{"horizontal_flip": false, "norm_position": "pre", "learning_rate": 0.0029, "ema_decay": 0.995, "epochs": 6.4}
Rows from block 5 of a small multi-label image tagger, named by matrix and row number. Rows with one number belong to one neuron. Each number is 500 + 50 x the weight over its row's rms, rounded and kept within 0 to 999. All counts start at 0. Numbers have three digits each.
Before each neuron's rows are labels from the 100 images, of 14976, where the neuron reaches its largest size: "peak on" is the class under the peak. Only what is clearly more common there than usual is listed. The data: rendered solids tumbling over patterned floors.
# gate: MLP gate (model.blocks.5.mlp.gate.weight, 336x128), inputs 32-63
# fc1: MLP up (model.blocks.5.mlp.fc1.weight, 336x128), inputs 32-63
# fc2: MLP down (model.blocks.5.mlp.fc2.weight, 128x336, transposed), outputs 32-63

peak on: twisted bar
gate.235:466502454450505407481520529495570461541474470406511500462544522363554494497434526426480427510464
fc1.235:501511405517485511489566520572445500564503429468498440499499457533467410500439505579547493410530
fc2.235:538490503510578454559500502503411646517501497488531499527448538500481392500578509504422298533575

peak on: spring
gate.164:711503567529478501494491489435499422531492476497495490540466474670506504342496585467426502515586
fc1.164:320444473461443504502510521591493503459501501496489507474629501374495507542501478514617496412499
fc2.164:523498495497431518507502513469486431547536395500528489498502452610486494423510482495468470523501

peak on: sphere
gate.223:476510491580494472521446438500564575497489484500510449433476475555457507589495305599501409543546
fc1.223:528561501465512385465540546555502513458652540515502503534495485486499524445498510550581529498467
fc2.223:544507524302347495498488425511408629489498601496543439586518503557505525490500499520565503485546

peak on: cog
gate.133:487358491498502506535470482497501603498368502592490600500499505544545525503460496520502505501394
fc1.133:506641602502503521493521498510522497514475414498599493475574500506521560455503463400551522511506
fc2.133:533457519527427480517453470388503432444632508404530485540510509566504461501528419542467544617476

peak on: spring
gate.122:603510500522531521510518498496544495522461488501529499476403503593484500416509574542499519518513
fc1.122:482519405549446498443500493453494499635359499372429483505550484495505493642492499505471512490499
fc2.122:501469377421534518503506439479459488540486497421480502485540457491440512526474504549499515534523

peak on: chain link
gate.64:502418501545527501501498500512506507334691485509557504425499613500488493412410511506543533500543
fc1.64:540501533499441510462517449539481500356522507491471540574502501500500507751505475471500501619465
fc2.64:533499473500500511491502475505502513431572484479446545505500526501541498557500508502541514500500

peak on: dodecahedron
gate.130:535501496485547653499457470422500531521340493568624517573470433505530502506486514503476503491493
fc1.130:473479554499460502504499500509558498511505502491523542380380500415515512447389524324553501499486
fc2.130:626500469596473567504453507512448528501552532305487563530478497537449552474528507532497436491477

peak on: cog
gate.211:500473501508499501499505492526512507500622547492497507497553517496504460508494503499526659581493
fc1.211:494505500488508501624502506502483504514500500512485516494487500477566605496503427586542435461491
fc2.211:507506618497344502585591495524509507498645537493495451493489453534496520516559506478474505500406

peak on: bowl
gate.239:498500472473455504515553546548489562493564484523369420500564488497500607436496481467378499503434
fc1.239:493504492496515443495474417623599445530502503455554563502546501621499521536467503569496458519578
fc2.239:507479525550440538527443497501492475484400452494525522389544477491554500454465497547447489506485

peak on: dodecahedron
gate.0:574498479509475501412558488507550512512491500500493430491526503473492462508476568512501511499498
fc1.0:388488473513533513531396500499500502455509518350504514483467504499500516448500438506569515474504
fc2.0:522455477519502564490487526478511519487486489506317497378515531504526408531499499425511493503500

peak on: torus
gate.278:602512495500515497551496513493502526544497497526532504499512528539498540357501505495445478501500
fc1.278:500493507513527487477524497507551468578565519503502515452465519505502471486500490541494539495477
fc2.278:533496543519546502476479475506505497400512473565561530445409502533502480508486485485474492578503

peak on: sphere
gate.329:489570499486497470496500498499481513500540494486498588572507501519500499473614388502487450548506
fc1.329:530510494498510466501495486520495482515529497492517499505500533598490476465478473506500503558501
fc2.329:483513508488508517490498490502500529606482448500459514605499500499481501506578500509523367512533

peak on: wedge
gate.176:497504730458521497497500502495504618500510501507496462499508519571499500546512505501504624502517
fc1.176:275433503507500538491495550473504498453385492488388491510476490405472406498436500461501545554421
fc2.176:532504537518507511502421528518516492473500472462410483572476523487554540422503479499358501502492

peak on: bowl
gate.253:503458528481338506488504509458504579640483497499496452518527561499529447499522638500545697487429
fc1.253:486496549424505467492499496466503536552498443546499541509500523490461503500517494514610622345500
fc2.253:487496527427505520496460510476510541585570500510411467500480561497449555512499497501512468498500

peak on: cog
gate.167:509430379450587555495516520439500377499436526545477392498521509442501504532468384510491499552479
fc1.167:501501554461620509482477509483490580510403500555591564511454521516464492508569502509531473662317
fc2.167:514518505527491501549466518458610500511394502501506489502480489471503527499500492573469406494422

peak on: star block
gate.222:500546468405517445502478490419477477480491492445613495486523464423649533492469495499415501603537
fc1.222:501504500510456561475568463492452467496499412534500501509662532488483464430521428554461537500510
fc2.222:502502501493472546223609496472436539510502502498463490552590501519438501473451383509499492459493

peak on: sphere
gate.294:537583483495587488531502493486573482403511455492582518439481502441569561499587491468433510542473
fc1.294:518544532511566491503502495571496517610420438541539486458567485499635470452563511468499348516467
fc2.294:480551583463504498573529544490403511497501503561491518409492511483500499483476531469454465522460

peak on: star block
gate.47:470501502501504495473502549554479483412452500459500491523494479516499502496449498494501497433508
fc1.47:498497498520476461499522540544537513494525499488635498492500504484473521506446540499313483499536
fc2.47:555490511481541389583497506499509493419493527509535498553480544491513500482519496599511496502553

peak on: twisted bar
gate.272:498517498501498518574485438471509519363416501493441549463538499502504487525475503500490516451603
fc1.272:578496525511603547493457478401485498541548545500512421452469520518488558470524561388458315447504
fc2.272:537529398491535485520478530443544408474501534520467495527506481479493548588691412517501490409461

peak on: bumpy ball
gate.205:584569516500500543473502501500501492498488495557450501500500505487538497475553529493522454580530
fc1.205:512545494575506494501521497499498489505497499502499501588501484519506503507542579499550501494499
fc2.205:500529479493463559501467402507459482509571488496505505372504502553515492547502468509507496602509

peak on: torus
gate.301:501377501505433584497510497490463512520431497510486492450499490504494509405463535513560603369486
fc1.301:499568328526615476462500479573524500491506507678570498500518475498515429522502504460566467506532
fc2.301:490421509604533485501444511469370489582463521489593451475521558494517505550439493516494539509526

peak on: star block
gate.179:460464477419548451502503470492388479484505507495533457499505527500497498473483503450502425543489
fc1.179:461501500495575562485486361662504580312485503493498492472456414611495470526617501520463478501494
fc2.179:492499498496521494499500453682515498443511501514490512452471461567507496515721498515371551513456

peak on: cog
gate.77:569525462422539427537506523596614550451532501472489516477527473581521561510442456436512556558506
fc1.77:499490479541462548444466371456506533515423502484563443492487402443482502517507510492482511580500
fc2.77:393500372508498585481417474521426453516503447609558508508479466501529464514589353500501555567551

peak on: star block
gate.258:493501516499499515520638513501486424632523500360501500501574499497502499501501535500499503494500
fc1.258:521512515487507567577564483471515415519481504477548501413603509477447484500501503503500502493483
fc2.258:622500501554492529538535526500516514498499521517382524503532498504540558450524518516371504498519

peak on: sphere
gate.123:495573513549448549569500486575582511524549458499544495469407476514539490499500496536500518498506
fc1.123:516649496500488512484480500478539475501580479484493496518474501508510500404479498429528377517493
fc2.123:410497471493539481479520501474500504498515477556489561319510501434462287417441513504502561500500

peak on: bumpy ball
gate.273:500498458562367528505494503499406491451499500484519511500508509553519499492487486451589505526491
fc1.273:493508545497500522517534535503497520473490499488535468505552496499486506507480443500501501498501
fc2.273:501520497548513500510500486470696462594499500530651499509495525500504485516396493511342478534443

peak on: bumpy ball
gate.88:453443556437514558499448501479493514477478500502483426530499498479359513500554408514411496408521
fc1.88:497471515635511482709493497462446620564537498501529546491564497512649491501498492567506494566525
fc2.88:491501496505520499489474474523500500541533478519582499557500481427520412671542498500477490607454

peak on: jack
gate.66:498515552532546503492440504463501521499499437409527463499544547506490505423471509531417395548508
fc1.66:499464501566547505500502632492501595500505498500553500493570612494501535498500487502463486534498
fc2.66:473523675502438483510490481583502486400493515471379449481499504467497477503502588560553533503541

peak on: star block
gate.116:510515506487502559555503361405498420516541479565594515474516453545514586560479546493398505512463
fc1.116:481533409463548508569530595511487491537488522542504500539505477556504510500432491512597551484439
fc2.116:533473629322541489499514519461478491525441446498527553526500488473627546497498429594518472502597